From a checkpoint of a small CTC audio transcriber.
Model: 31.3M parameters, waveform 16khz input, arch conformer, norm rmsnorm, activation geglu, moe top_k, num experts 4, layers 8, width 384.
Training: muon at rate 0.012, batches of 64.
Data: trained on short made-up English sentences, spoken by a formant synthesiser in many voices, 26041 training examples, 12.0 epochs.
Rows from block 5 of a small CTC audio transcriber, named by matrix and row number. Rows with one number within an expert belong to one neuron, the router's apart. Each number is 128 + 24 x the weight over its row's rms, rounded and kept within 0 to 255. All counts start at 0. Numbers have three digits each.
Before each expert's rows are labels from the 100 clips, of 14976, where the router gives the expert most weight on average: "responds to" is what is common among them; "peak on" is the class under the peak. Only what is clearly more common there than usual is listed. The data: short made-up English sentences, spoken by a formant synthesiser in many voices.
# router: router (model.blocks.5.mlp.router.weight, 4x384, trained with AdamW), inputs 256-383
# gate: expert gate (model.blocks.5.mlp.gate, 4x384x384), inputs 256-383
# up: expert up (model.blocks.5.mlp.up, 4x384x384), inputs 256-383
# down: expert down (model.blocks.5.mlp.down, 4x384x384, transposed), outputs 256-383

# expert 2
responds to: /z/; sentence kind: statement; "was"; "is"
peak on: silence
router.2:162126173123165188169167177136124144134149122146124144168134133145125114155117145146112139144131148137142135094112152127117148137131091115131119178086144093121131141148124118165126149147105133129123135144094105148110131162101131093137121087160127160132136132073131182108100135143141085122135131143110104115150137114159087101115147113163117151122127108147134121131155130107095158128139
gate.0:100128184128120158116122128128125162202128156128128103128128128100128128189108139131135128117128098128159128094128128158128159139123128093128128157147128128163079130133183128124171128128164093128186176150096128128134128128128128116128128128128128096128140139112153128128131128128122128128125168128128074128128109128148128148131128128153128128128128160128128128151128128090128140128140
up.0:082105128157128128128128156152096135193128128139128128139137128128128128128102136128119128129128141128151148115061137185128140135128138128096084184118128187096083128128128128128128120128128128128128145077158098120128133126128128128128174040131082077136128132125139128128129128128128128083187128126128110128128128128118111171128128142128128174128128128128128181119128150120128128082070
down.0:128141128128148128165141155128128128176136128128128128128081160153167156101097145128128128128092128105128095128092163128128175143152135128128128128128138086128128128128135128128128167111128127129140128128128106128128085128107132121128128128115128128126136105128106128128128145128128128138128129128095128128128128128106150128128128138128156128134128193123098170179146128128164118128144
gate.1:099128113128128128066128070127128128148133120088128102128120096177090151128112128128128106104128128139102128130116128132152108156128166130128140159128128100128149139114128128137128128092128128128083128128128145128128128128128128128146128128122101140128157128118097187128128128153128128128130128144158128162128067130128128199128128130155044128128128082168134128128097128128081128180111
up.1:128154064128128158128059128113134128128208123128075128148128083098171132128128159128120128128111128128166170132144096093171181211128128109128130128128095128166174130128128128064094184187234128128128130128128128128128128107167161170128128159128095128128128098128107128128128130128128177128128157122128196128128135103128128147128159128128096069151171128128128128128155128101107076128112
down.1:136128128128072128084128127128123149128128169100154173113128128128128128128117128174151128093128083074105092128196128128128161128056128154128128108174128102119128128128114128147149099128128091084128128128128142126198128128102108128128128140092211119123128128140128107163136145110128128103128100128131103128124128094128128122150128145185128137128196158162128155128128128128128128128130
gate.2:110094131134125070149161128090179072168128128128186128148089128128128128128114128128159128092128127128128101128108178173128142174091128116115191128128128128128128106201181128128155186128128105128129134108128128133128194165128128108125128154128118128110124126115143144085128128129107128110111128129113093072124118128105175128156121112133128106187135094157128128128138128054128128128112
up.2:160128158128167128128128128058159093128060128070173140147111169098125100128109128182118128128128116062095128128111120128128128131128061128164129128128139102088128143128120083128128128128128130138189128128128128120128146132175150128080128134091135161094051128128185128128125119128079184118146128128111143168128127128128183128128112128128128128128086081171128128111128137128128131122128
down.2:152128137128155179128104128116125106128133128139114107128128123128128107173109128128128142117128090138146131133077128120136089169128095169125128157035128128165077131127110128128145071175128128128128128158096150128128128128128170107128088115150128128197128113093128128100167128102160141128128128128128128128128128128128128128099128128128161121128144128132128128130152151125128127114128
gate.3:128128128124161079201176148128128128128128128128166167128128112114128070095128128128128128128128112157128128128129109128128128118128122128087154128128188139156128169128128119128143128128109128128131128099128149128128128116099128128128150128142105128128128149128100128127087128128166100119128100211124128128128128128128128128128112128128128128128128128114128128149128089128128047163101
up.3:202128128128139128128128125148128164167143168127155128128128128141141123109163128118128123137154132148128131145108089148036147128126125157128128128150117161094128080128123128088188128128128117151128109128128128128128157124101128128125128123128124138128191128078186085128128116092170097128128128158084128128128123128128073128128105128153128087127115144193176128113128128128128162128128
down.3:128094142128138128096128128128070128128124128161128202128121128128244128128128128128132128128128128103128064114128089128131145128112066138128128129082128061129128128128119128157208128135151128128128107128126128128152128128128133128128128128146094128115128128118128128128116169092117128062128128085128135184155111128098128128128117128128128102121126115128128110130128047128069128128128
gate.4:135147159128128128113128092128128128191128174128128128128193159174128128128097128128105128128128080128128128128128128110102128127128133143102128122099124128125089097087128123150103160163152128128128161142128063128128092082151128128128142128128128128128128104128128128128128109128128128109128119128133128128128128128128128080128093153129128128128128128128118141128133128128128128150128
up.4:128094128135128159128128133154128103128128162087128184154128128082128163128128128172113128128128143128201159128128120133128128128126105128088128145146128128128153128073101128121128128128144099128128128085122122128128128128113128128108128175159128151128128128173128128154128165128128128110137128138128128128175128128128128128128128175128137091128118128128128104128138128053128128128128
down.4:157117128128128079134104153136102076128128128140117240097128128128128139128108188128128112128107128128128135156183128128128128079128128115128141060128128173128128143110144141128128128099178095146155128128128128128091128128128128125149128128081127128114128128128128128119128128123122128128128103179128163128128061128118101106128128128123128128122089128119128128128137128128116128114128
gate.5:128128128135169128097096126146102121128097104170105150129128179114184128127143150081071078148081128128114128134128120128128128128194128128102128135076128128128128126044128128128128128128136128128128076049128128128128171111128128075094128133140128128144128173148128155128136128113162128128128098128128128112137159161146128137128128128125128151128110128106128109128042128128128128152128
up.5:128128115108164128118128128098132128140128130128128128106128128116146089088128084163128128167157128078128140128128128155148128134128137128109128147128119150128172092132128141128158128093057128128128150128128156128128140128146128128128122128140128153173128128128128128128128128140128128114128128128124128131188128197128192119089197128128128128189128136128128128128119105128128128128110
down.5:128128128178128128089128161213128134128128115128132094091134128128164147158128202180106174128044084128128211123128109128128129134077128169107128072128128128128157128128145158128128128128128128128128128128116115080128169147128166128128143128145128128121128128128113104141039182128128116109156150120112093128128101128128098128168128128128128166128128102128136130128072128128061128128075
gate.6:124128166128128143128128128128128084089128128128091127140128148128128128142122165147161128128128128128128161190107135128128128128105121160172086103128096128118128093128140088128148118087128128123130119101082085127128124151151126128128150139128128128152128180128105128128161128128152117176128128128133110133071128102128184128163092090128186128147157158085128049129089102128118128128128
up.6:114154154112128128128134128128128128128128144076052128178128188136128128082128167161128128128114128128128128161115128128128128128047128128128107128128092104176114128134128128111128085128128159106104161083128128125128137128128101057157128150128115143128128128090122128108128099128128111185119089128128128116108128128048128128128088128128123154128092128128128128117128128128086060128128
down.6:168183128128128128128128128166120163128128147126128128128091218156152128149128151128099128128151163128206128202128076128137116077123135128128120128127164128077127128128128128131094179182125170096094128095095128128128128196128128128106128150180192070128128128128127128128113128128156152088128128128128117128162128102128032144128128165128128128128181128177128128128128128195128173100110
gate.7:128128128109128128128146128128146123128128128128128128137094128128128128128128123054128103163128128142096128128128194128128128135099128128128122078174128128128048128128128128174128128128128128128128114128128128128128128172128130125128128128132128147174128128128186128128151128077116128144163128128128069151128128096119145128061128128128112171118128128128130117128093139128128128150080
up.7:055128089136128128138128128047172098128118128128164076128128128128128087128173154198128128128128053128128128128128128170099128128128133128104079128128172128128114081077147085128212128128128209128128114093124128126148128128130125128128076115128142139128120068128086128182151128128128128190128122128160128128084067128128128100128184128073128128128128128128176167128128132128128135128132
down.7:128128128121128112106094128085128128075181108147128111128217128124128128128151196128128128128128128128128102128163145128076128128111128182147128100128128128126128128128128128076128162131128138128239128128128186128128105116128128128134068116130128138128110128154082128196155128128128091128128128128201128128117128093128128158178128146111128128193128128138134128128144128128128128074128
gate.8:128093134128094124115116124125099102113115128156100086077128128128150128122128128145128128128096131128165126128040128128128128128128188078128128128128095166205128110153100128128126128128128103128128137065128128128102128128106156140110128128161128128128073110185208128128128128173165113128147095128090128168128128197128040128164118128128128142128143132128111107128143109138077128085173
up.8:125128128121134116128128162071092139094143128128128128105128077118082164128128128127117128128113128161128128128128096128116128128128128128128175128128065145128099128128123125100082128194163165128169172128125128128128159138128150128128138128128128128128124128128167128108047091128128128128134090128128128128098128132082128128133136128181121128088115130128128157126113167133093172080128
down.8:138165101111087128128098078144128104128154128128185128130128128128138128120065128128128166128071159073128113128128128128128128128151128153086128081075094128129085128150146128105128128128066128095128102128128170209123128130110136131128163128116128181109128076190128128133128161128099128128128128128148128155128128128128128128158124128128139123128128160128128128128133120107128128085128
gate.9:128128128128128140139119128128097155099155124128144128146128128112128172185105128128128128144128128128128128198128128128128137083137106128218128097129113183128128128128178177141173078181128153098100128128128128073128127128128128128151128146128106128128128141128155128128128089091128153128128116151129128098177128128128066128128128128072144128178172116128128128072128128128128130076153
up.9:143070087128128119128128105128128128128128128128128127145128133123156074091128086128141111128128170128100139128128154152128100161128128128084128115128131128128128086104167094128141154128128110185128172142128128151128128128128099090115129128101128116128085128128159070128112201128175136128128104128128102128137128161146140103095092093171098114064128128175128111128179128077170132093093
down.9:128128128152128152170117118128128128167148124128156128171108128105128127128128142128060128122136128128128128128151106151128128128111128128128128108128184120128128177128066128138200125108128137114116136128144085109128128119174128128128128167140052163128128109128110138128128171134135202128128128149128102128128128128125162150128128162120128128128128153184128159128128128128118129109083
gate.10:128063128128104111170124128128128128138128159128128073110106128128071128128136095087123113125109067183128128128119128128128128154128101128128128120128128128128128138135165100128146128099168142128084128128128080126128128177128128128128124128128128151128128118128128175140115128176134128167128132163148128172128155059162128128145128094128143128128128128128117170140128147080128165136128
up.10:105128176128128126146147105084130128108158146142128128128149186128128101128128128084119128128120128128128128128163123069148128128128122128128173128128117137111046092185105094128139128128181140128187128155128128128082089128112090128077128143157116192100069068128156128083188128083128086154128128128113128109108139117128128115132144128128159115166128149135086128078128128128121115110128
down.10:128128128115128155079128088107072128128128168128128109105128080128149128128118128076154147066132128128128158167128128080128128065128111128154128128132131128095120128128111100109133128128128128128107128133105128102128128128128128128090113128135074126070090128128104128128128154099120128128126155165128144128128116128128080128188121141128102128152128123128128169128142128128128128118199

# expert 3
responds to: sentence kind: statement; /æ/; /ʌ/; /dʒ/
peak on: silence
router.3:119211110115153091099115114107096123122144088106112087113133097114140131133129094113140132121123130089151150136154131120108128110147119143146168116136106126119107143110151098154141077135079108112168142134161154127189080133155139194118162116155139146116105133159129138159138164123120151149130149081167086137124146131107132116119129162120172153145145180154137135103130142141177150141115
gate.0:128128084128128160128128139094145128128127128132117148123098141128197143142128193128098128101128128097128128064128152166131128178063128060153144064124128128128094087128156128162128128085128147128128128148128109128185128128128128128111128160128114162128128128098116150128128128128146141128143128141128128128128128193128145141156128128122128128150128128128114128128128088102128085126128
up.0:133100188128142128077171128128128066128128148128137128135128144128143128128124128137128168128112128128124128131128128128082094070128091128190113154128128128128167128128096082158128107140128099156128069128128128128131053087109172128128074128102162094132128128128128128128128128099103088128128128109128207148128103109131128128114174128128128128128128128111157128128136146126101094081125
down.0:128150128128081128128128128128128078128128196128175128128128128104128141128128168098154128190076128161170128128125160133140128128136128128117076128145065098059128155128087139128128128146129130090125128128128129169112128152128128148099115128128128128171165136105088128128128141194128148128128134128128122128128110123117187143095128128128128128128128128146128172128158151128128118128128
gate.1:143138128153128119073128107128128128128158128128161128146100162128132114128144128070128128128128128181161123128128128128174161089128128099152110128126092051128128128119128128128128057128128102128093128108124169128153128128128128173128128128128128128062099128128123137128128199192128128162143138128128128128128163090128117148128144120174171128128069128105128066128033081128110128114128
up.1:104160128133157135063128128128143128168162128090136128134128128155154105128091098103128084128174134128128128170115128112128128128125175128128110128167128105128159169112147155128128134109140094104128157120084191063149128147142087128128128128057128110128128128128079132128092128128053128128109128170128128113183128118128128110134181163119087128105060128128128128114144128128076128075128
down.1:128128128174088155145128128109129138125160128098107128077133128128128133108155174120140198128133128128128128128178202128128128128155100128128071128128164075128153168128144108129119128128101147060064128104128149157128128147182149121128072128106168081128170105128143128083128194130128162128087128136128171128128128128128128106116128151193049128145100147128128128105128128128128128122165
gate.2:098128128128144128128165131136128126038128128143128095128178128061128128161156128128128128159128116128146128128100110128128117140128128128128128128077128128128119046128125128128115132128114128076113128128139144128173108144128128128128156128148128128104128128128151128128128133141128123106128090128107143128128128128128128128128128128064085128128095128128128139213132100128128109183118
up.2:060081128128128128062128128128128128128128128087128128027140128142128128128114128126077112128119128128095128128128128116143097106128128178128138100128128128128157128164126121128128103128121128128128128206128128128158078128128057128159128128128128128128128128155128128128128128092128135128208183107128128079035112128128128106128128154192115115136123128184128128128128128121128128154128
down.2:128128139128128128128108128128151128128128128085162141131172162117128128128114171109095030178128129067127144128086166086128128131128128164128096128149128071128119154128156128102128168128128129105134154128128128138128116128162102128141143128128146128128128128207128128134135156128128128134128128106128088128157128143128128126140176105100130128128128141128128142162128143092135126144128
gate.3:128128128128128139128128116179128168172128128081134128128128116177063128160103128128105119108073111128128178089128131128116123170149090104108112132128128128128128128128128128120128128023123128055128128128139128155128177128162141145128104128176128080156049114177128128128142128145092203128128079135129128140147137128123128128108149128093128128128128145128128156084145128137128128140128
up.3:128128140105128128154130150110128042099128128142177128131157128128183128128128128080128128174129128139128128128063153128182168120128128154128128146128128128167164077128128128128105172191139174128069128128128113138137122135104090101097128128128128128128167132128128128115128107165128176128128202151128082128128163128128136128107078074128128130128111152128126132198128128128086128067128
down.3:128100171128128128128081128113144094062150128118120128130115141128124128128147128128099128128159136128128088050128128098128128138148144128161128118144128157128062128128147128116128128128064128075153079089128094128128128128128128128101107128128128128155128111112128128128128128149128128149087158162159158128101128128187128109128144128121131135128145128129128125138134182128194128128156
gate.4:161145128181135128128128128128102164154082128160128066147128128088158128128128114146128191107128111116141128151104077128128128128174128128128119128068160128130128084116128128085128147102128136070128128128138128128128081128128128132128138092073128092108051128087126155128151128108128128128128112085134100146144128128128147128128159074128185121128131133134128148128128164128131128128103
up.4:090128106128090128128128128043128128141128115136128128128128124129138171128128160128118157125118073128124128128128128090161128128128128128128104128152146180128125128128128128135128128128090148091108117128122147128109128128130128128092128128154120089126103128161128128128128128128128143128118073128106108087128128149128128128187160128128128128180090128128128126172148118108175128176128
down.4:151122128102114128128169128128128111115157111079195089128152116156134128128128128121107132128128073097128152116128128128139128184128128166169128128061089085128128128114128128094128128134172128128128115128149108134158128128128128128128162162128128149127128156128128101128128163128128128175128216128122128156128128128124158125128128128161185105142146130128079128128079128128082128128203
gate.5:128128128128169128128144128128099128186108140090128128128128128073128128119159128110128128128089128191128133151173081202128107128140128131128128098128128158149128160046128111128128154083115128119128131120204128128127096071128128128163128128180128202128128102155172128173081153141158109114128157128128128128129100217128139128128128147077128128128110081128122093128088144129128128128128
up.5:128080128129100128105182089128170121120140100152128128128128128097138128146128128128185153083128187111177176128092128115132142128128128133136110173128143128135128111128128128128128128191190094128128134173133128120175124115128128110128128128120103128062109161128128031128145191122128128128128073128128128128128131126128114128128147147158128135085132184106128174128128128128128121128100
down.5:128117117128128128128097102128159128149156128128128112118067139128128128112128151155128185090130128107080140128123109107128128128172128070128147173073157128112100106128108100106188128128156128106140128128128091158128124151128128125128128128094134128128128128158128128128128170128176121128124169128199128057180129128128128128128128088122128100108190116112128128128073064128128143132090
gate.6:120165143128164136105128128128128128128093128128141128091128160128120128128130054128138176128128103127128180128070128128154128141128144086160146128090128128128128128121128128128156166128094139128128128176118091117110128115128131105120141151145142095128105128110128128128085080128051154128149090175128128128146163128128128141137128128128128152061128098151128083128097152077128128128128
up.6:128128128126147130128135070128156128108182103162128128078093128128128128128128143128113128128126108097128181111093128128128078128128128108103080118128128107088128128156128129128143070128100079119170116116142128128128127128128128128128128112142094136047159169168132128128074141128128083149151157109128128126136121120128128128162128128128134128128090128128145128128086128128128138128126
down.6:128133128128128110128132082152128066158129193128109128128128128128128128128118128128124128085128146116128094128128113128157128128161184128185153172128097163152128128106120128128119090128070128113128117131128102080128128184128128128128114128189128110128128128180123128113128128129163128128128128128122099128128125128128123128128157043128128128119128128201128166113174128128128128128128
gate.7:123158128128128128121118128169118128128129128114072217092128128128128091098128119120112094107094083079128129057128097172128128169128128150128128128124128163128128136128128128128144110128128102128064128131099128140109109128114093128149165143128083134142128097113128114181069085128128105128128103176105128128128128096131128118064128156181128128128138128128128117113128128101128071097128
up.7:128128155171128071128152119128128107128119128128096128136143128097156088128086118092128128172128128100083128128113109118149195105128128128128128152155126086102128196128128128128157128128127128179128128128128101103128161128128128095128128128128128128184089104128128128128128044128128128180120095121128128164128128102128148128118128132128128112128128167128128128110128128177128128122128
down.7:128128157128128144179128166128146118188144128112111128130109128128128128109059128128162128128140128133128113128177167128123128081175213128074122128137128151128096128088128128128128163104128128128128184128128128128128174153128128128128133128128145121049128198128090128128109128136128157128128156172128128128108128128170128128060112128143205128111145128088128122128128128128128077133127
gate.8:128164185118075128128089108121128157128077128128128128156119090154128128128095128128128128128133088128128128167128128128135128128128159128150177104128128144117128116128184128128128128128128128149079128111177128128072106142144154128128128126128128103101088128128168123070093128128157135128128162128128129153068130128128128161128128063118128128138128166060128128128067128086154128133081
up.8:128134128097051129128128128182133128128128149128079128214110159128121128131128128128104128121128111128128128128122128128128128128120128128116196128154147128128137128128133128128128077150158128128128099108181129128128128176128102128128149129132128059170128128173212159128128128128128098164138128128128175100128132128158054110094158128128128133128126128128112158128128128155093128128128
down.8:128128129136128128128156073072128128106128128128128128123106128128128128128081182092128150176128128079128073132104128139128140128103137128128128085128128143107126160128128130128128128121161142133152049187189128129134128128128160068128128128146128132128133141128116128128154178128159111128128124144128140128088128114128069128128128169063128128122125128109128128128095167095145076101154
gate.9:128144128134128118110128076128158185106130123128136151128130096128179095128135128171128128098156107149128077149103128107128150089128128128128160128100178128129131163128133112144128128128191128092127145092133128128175128128111157128128141128128128142119128099128128162108081128167159128101094141128165128128084151107128126135128149128119128128128192091128091088128097101140128098128128
up.9:128128128173128115128109128159083128151128178090128157128103128128114130132128136072128128100141128128128148128128133128128128125128107169128128128128029128128128128146141128128128128130102128116128128134147129128133074128165113099136161114179128117128128128185133134128184074102174128182128128154128128158110128128128128128128095102128128112128114170120173128128128127096173072102128
down.9:128091128128080128155128128110128128131075151123095109154128173118148104128128071128090128128128128128159128128128128128128184128128128169128174162128128128123128128131128123128128128074128164128128128128163074128163182128174128128071128128128128128128121132126128169128134125120093128128189151135128180207128130128095128147128128128098084128128178128193128153128050128124109100128150
gate.10:128138184131128128142132175127164102087128128128072145132112057070163128128128128128091114100098128128098191075128128128128100161203109103142128128128127141128128128110134128128128086128128134168128128128144128118162128118128120070107125149142128128128166132110097144128128081148125107131128095137107073209124101128128149128128149108128128128128063128113114161128102124107145128108177
up.10:131147156132128214128098128125140085128179155153106100092076128128150128121128128138128128189128043089128128141128128153075128162128128128128124128176128128237082124128128161128128152128096126103117149128106081097131141128128094128128061128128103128128180140128128126100128109091128176128128126128128128128072099128156117128128128128128101146144119153128082137108128128128149128128130
down.10:072128057128053146155128094128133085128143171109128128128094128117128128128172128128128128128128128161171129094128142128080128128129199111128128174128128153196107128128128172136135126117128098129154128140113073185188128128132128170186160128165165128128104128128109128128128128171158128128109128128094117125128128117062128170153128168128128128147128128128128128128153128140128106128128

# expert 0
responds to: number of words: 4; sentence kind: question; /w/; "where"
peak on: silence
router.0:084086115131125155103154117113130102153102113104116144134118128136107148100124153129157100137147114135090129125107129120117103095134107103136125136146108159063112142126110161098157150093154180155128137113108120137108147112134131112144114165117088133181110115113124126153104144113141157132164108171121131104136161128127154162119145091077150117109138110123144172134136114152105092170140
gate.0:138068160146162128104128143128128128128128128100128151175128128128128128128128101125128128128099191128092116128056128144128128143128128123079065128128102136128144128166136107064128128116128128128128116128128128138171158127120196132128132128128128110128128128128124128122079128128128184144113127128128172128135128111153147083128128121128128128178135175134141128151128172154128128101128
up.0:094097148150098133086139128128128117103140069140110150123145128137147128128185091130151128128128130128197160120095128157128128124158100145128128134063128153128072114128147128128128128128118128132128128128128128128138164108140154177128128128113128034128162128074128128138097120128167128090115118156128170126128128128154128128128128128128128095188071128128194128088137128168128196200186
down.0:136158128179121128128128174128113128121141128128092128102128109145128128128100205172128130160128097128128126128128128096204128128185128140121115167128159096144131150128128123167128140128128128128147079090121139142105128183165141128128128128100100128128131128102128138128112126128128120184063127116087094128115118123128128137128128128094085128118140128143090102152128128097128128128130
gate.1:128128128128128128128128128113128122119128098128164128081128128128128199140073120128128130128128094110128056148180128193128128100115128128128170131128128106128114128060128141138128128128121128128128139128094128128103128128099128093149131128047118128101144081128128128137183128096128128128128128163128128128160132128131128128128105092143128087140128129128128128063128128155134128128104
up.1:126128128120128142128128128128128085128107110128156139128128128153140085144128146128128090128122128128074170110128109128128133128128128124128094128155109128085128128128158128125115128192128128128128168041128140128180100171128124114128133128128113137110128128128128120128128114144128128092128128140128128178097128138128128112128125128128118148059121162128128128128128128168128073128128
down.1:149128204128102136128128113128121128128128163150128137118158066157128128128128128175128167151153128128128140196128067128128128164100087128128101128128182128143128096128128140128128128128112071114128128128131128108073147111128132069079128118128128146128128090128177101128128185128120189087128128141122128128128128117143111128179116128078132128128128128128128117182165101128052129173128
gate.2:128086077143121128101137114128130199128128144128170128103141128128146098128137128128153156128209159128138128078128107128159115115128148128084140128128128136128117100128128188128128143148128128146128092143128128128125160071077128123128128128145128128128145128174077189083138128133128128128100086128170128128128118095183128148129096128092128181128164128190128142128158128128102170113161
up.2:128089128128105133154164128096128128128128128128128128128129128158162144128128128136128128128128199128128201128101128128121147105156128124128128133122128162128094128128128128120080155128155128128128128116128128157110128070145165139128147128156128128128128055128128098128157128131128123128101128164206145184128128128128128184128173142166128106131080128128099128143128055116128148102127
down.2:128128128128107128128128128128128131128128128103081128123128167128128180128128128115133128128128088072155157128159128128137063128119105128125127104149128124128128128128113123060128113128128128187126092121128128134139185131135128121114121128128128128128107111099151158078128096128071128205109128128128128128128128133059128126128128128128153128128172128128128146128109128171128128069128
gate.3:148069118128147170128101128128130128128128097111128128156128128128077128128128128128128128101128078128128128098129128126128142139051099128109128128128128160128128128119128128128128181139138130095128128199161128082128165080128128180128100159110128128071128128095128128081128128128116150128107128126128128074128179133128128172128122128128128138128077128188128128128128128100120128084128
up.3:128086128110157162128103087218128128144128119161104128128128128128080128110139128128170128114128095174154128146128128160150145128048112128138128167128128155153128128128157178128179128128150146128182177148140128100128161128128128128128128160102128096128185143128126122075128111166128128083128128128061130102182128146140128128137147128113129128126102099184108168128128128128127132109181
down.3:128154128149126152184128120156128128199151093128117128128128128128128128128128106119128116128153124128128128131107122186128128150109128128128080128098119128128063132128128128128087128128128128128128128128127107128098168128128106160107128124133134128141128128107084128126128128186106133089117128128128100069128080128119097128156128128128111156119151128079128094162202072159135128150128
gate.4:128128168128128128136128128165128128128173110193092167128191128128128128128128128128128133110118102105128128189128128102128100128096162166128085067128102131097128131128128133150126097128120128125155128128128128128128149128106170128148128150123079127128128128199128128128128128128128076128113128128120128179128128128128128120128124192123128081149191083128128121138157128128128120113128
up.4:108128128138143088128128128128128128128128166128128128128143128128128128060128157178123128066128188128128068215128128156167068091128128128104128127146128144080115128128105076172128128128128211091128128127128128128128118128075165131128167128128037167128108076139128132128128128149080045104128088128092141128142128128119128128128108162099128128126128107128104128128128128128128128136128
down.4:111138128128128155138067128128114094128128128163110128114128070128128128128117128132128128208102128128128104128163176121175128138128128128128091128128128108128052101193128128128084060128112128119128128128128185128164153128128128128128128128105128079139128128128128143128128153067128128101128128128141128122128080137128157128128128103089138103157160128119094128118061155101060128128128
gate.5:128128128076150205128086171113128142123149128128133108128128088137194190092039128172128128104147148172128128103128104128160128128128128116128076128128143128128128129128054128169106128128182128128128128165128128128128128128148117142081128128134150128128128128145128128115128129128149160071128128128128128054128107070128115128110070145128128092128128124090166128135075128128128167128086
up.5:156121128128128230128104145128128135128128128172117132128120128128136128128105166128128134128164128128099128128173128128128128132155128137119128128105164203128128128128128128128128128141106128128145146128128128128133128142086147136134126128165128071128128157128128125128135135128147128111146099128128104128142083128050172162128128111128128101149128128105114128128097128128128128112128
down.5:128146128128113128128128128128128128093131128176144125128165128193141112068140128128128136123109101142128128128128128128160128156194166161087178086128128128201097128117128097141184164101128172128128128128128146128128128156108128145090190157128144138128139175128099128139128077128128128128128128128128128128102128128160128128128128128131128160128142088128128128148128112128128098151171
gate.6:149128154128137077128175096091128128122131128126128138128128128128128151128178097106151175128128074128128184128128128128128128128128128112128128128163113116128128128128132166072128016128147183128128128128097128137134128140128140128132128128128131075128172128151128140128138161197110174118178128106128128129154128120128128129148124128095128128128135128128147128128128128128090069197128
up.6:128108170128123128128128128086164158096128113128128128064128153128128127128118128128128161120147105084178169128120126128147106128128128112128091167128128098157128135093141171128122128099128128128114141116128128128096091101121128121128102128128143128128124128157153128121128172128128169155128138128096128167128128099175112128176144099094128112194100128128140128128128128120128128182128
down.6:180128128128128128151128128065128115128128192128128128128128128179128128180103156163128163161128100074161163128128128128128128155128116161135128111128089186128123128128128128124128074167162128091156089149136128183102129128128072128147128128139125129136128089128073128128164128134128122128128138072128133128128128146084131128097128128154109128117095159114128128128128100152128119128128
gate.7:128128138128128101128159128060128128149128128128188181128117172128128144153128128128128128128128128167140128128139128128128170128133128128110128095128128178131118128130128146128050153128128128128128163151128128059128132128110128164128128128128144128128153128128128128200128130128128128128128095128124093168101128143144148131128128128128128128128128123128152128128018128115168097128128
up.7:105128128095171128125054128128153090151128128128110128165128128152096165128137142128128097128109094128128128128128128129128128158128128128128128128128128128063128176128088100149113128154128172128128135128117130161128128128128112084180110185128128163128128143158128128111109109124171094128189102151128176090128128109108128071128104128113128141172128138124128128146155107128151128130124
down.7:128100128146128128081163128079128128089128128087128128128128193113128140128195103128145126159128128120128128128184123178128128132128128128128128130144149148128128128108120128128128110138128111174081102173128128112100148121128128167128102188128116107133128115128128148122160082128128128126130187103128142131108144164128128128141128128113171128128166128117128180085137128126128128128088
gate.8:153149051128131128158128128128115128128146128105128094036146186128134154186128128148123091128128128121170128128128128128167097128128131089128154128128137115119128101140128042128128189141128128128128155150128044076138128128128128105149128079172120120128128128110128128135141128128128110128176121128107099118133157128159128128154128136128128128124128141095187128206128128128128128128097
up.8:128094087153124128117128057128128128120176131140128128153128128128128128152128128197128128128202128128109128142128134107128128194128128128090128113128171128128128128128076128128114107145128128128081155128156107139128099079138128128112061121128128132128056117128164128128215051140128155128200128136128128165128128154128128146152186076128078128141091128128147149128074128091143119140161
down.8:128163128128094128119128093128128116128128128123128128128128118128086144087128128128128128174128152128113128130201101146128128128128162148128128128128082128139126152128084164128105128079128113145124128164128128135135143130182128144178189137128096113094140128022152128142170128105131128128128089148099079128114166128128128128128097128128122128128128128156101098193111128168128114128191
gate.9:120128177128109128128120128128135184124128128122128128102128128128169210115128118128128128067128069128180128106128128128164054170128084174128101112128164128128187093132128128128168148128141128132162124128128064105128145128128165183128128128107128151128128128128128128128145128076128146128128188128128147128128128128167128128128128128128075128095128170144130151128152128128174128128128
up.9:174128195145128167128128128150128128128128117128112060141128128128176128135081128128128173117128128128128128128091128130087069128126145117128128128128128131176187128128128128073133128128193105128201207128128128125145199185124128128128060128128128128122128128128096128115128128128093140149128175082110166128116128127180128121128128128128128112157065141090128128128128128084128108097128
down.9:128128134128128154128128128069119137112156128128132128128128128121128128128177128179119159128128172128110128142151101128128128085055070128167128090128128128128154128128100128162128128079095128147128128128128128112196180128128145113128128177115128128128128082148137078163128128128123128054137073128064128095128153128128117118128128128128131141128140128086056101114112128128124128128104
gate.10:128156128199128144142098128092128169128128149144128128117128128191107128118161128164077128128128119097140128158128128109139128148109128128129150099134160078128128174136128168128128128128128128128128128128200197095128128128157191061128128096128102117128128081128120111128128128128095128127128097128165106125128128146188096103160045119068128128128166099128128138116128128133128128128150
up.10:128128194155128128128095152128128119128097128128106087128130128128128128114128091084128160092073128128128107128128128100150126094128128128128128128128128081128128128128128128128169128128128128128128070143128128150142140128081139136128131128128133128128128173128128128110165184065128128154103184161128128131124080146113155167128128128138128128168141128143169166123129128167128159128128
down.10:140128169128128128128071128128135128128103185175128119128128120128128149128078168121157158128168131167100078128128138110116177128182128128128154128128104158128144148128179128128133130149106128128128170128128135128166159133067128137128162189169128154184128121128094096166169098110128136135041128128128144128128146105145128128104128107128128090128128172128184128128128128140138128128157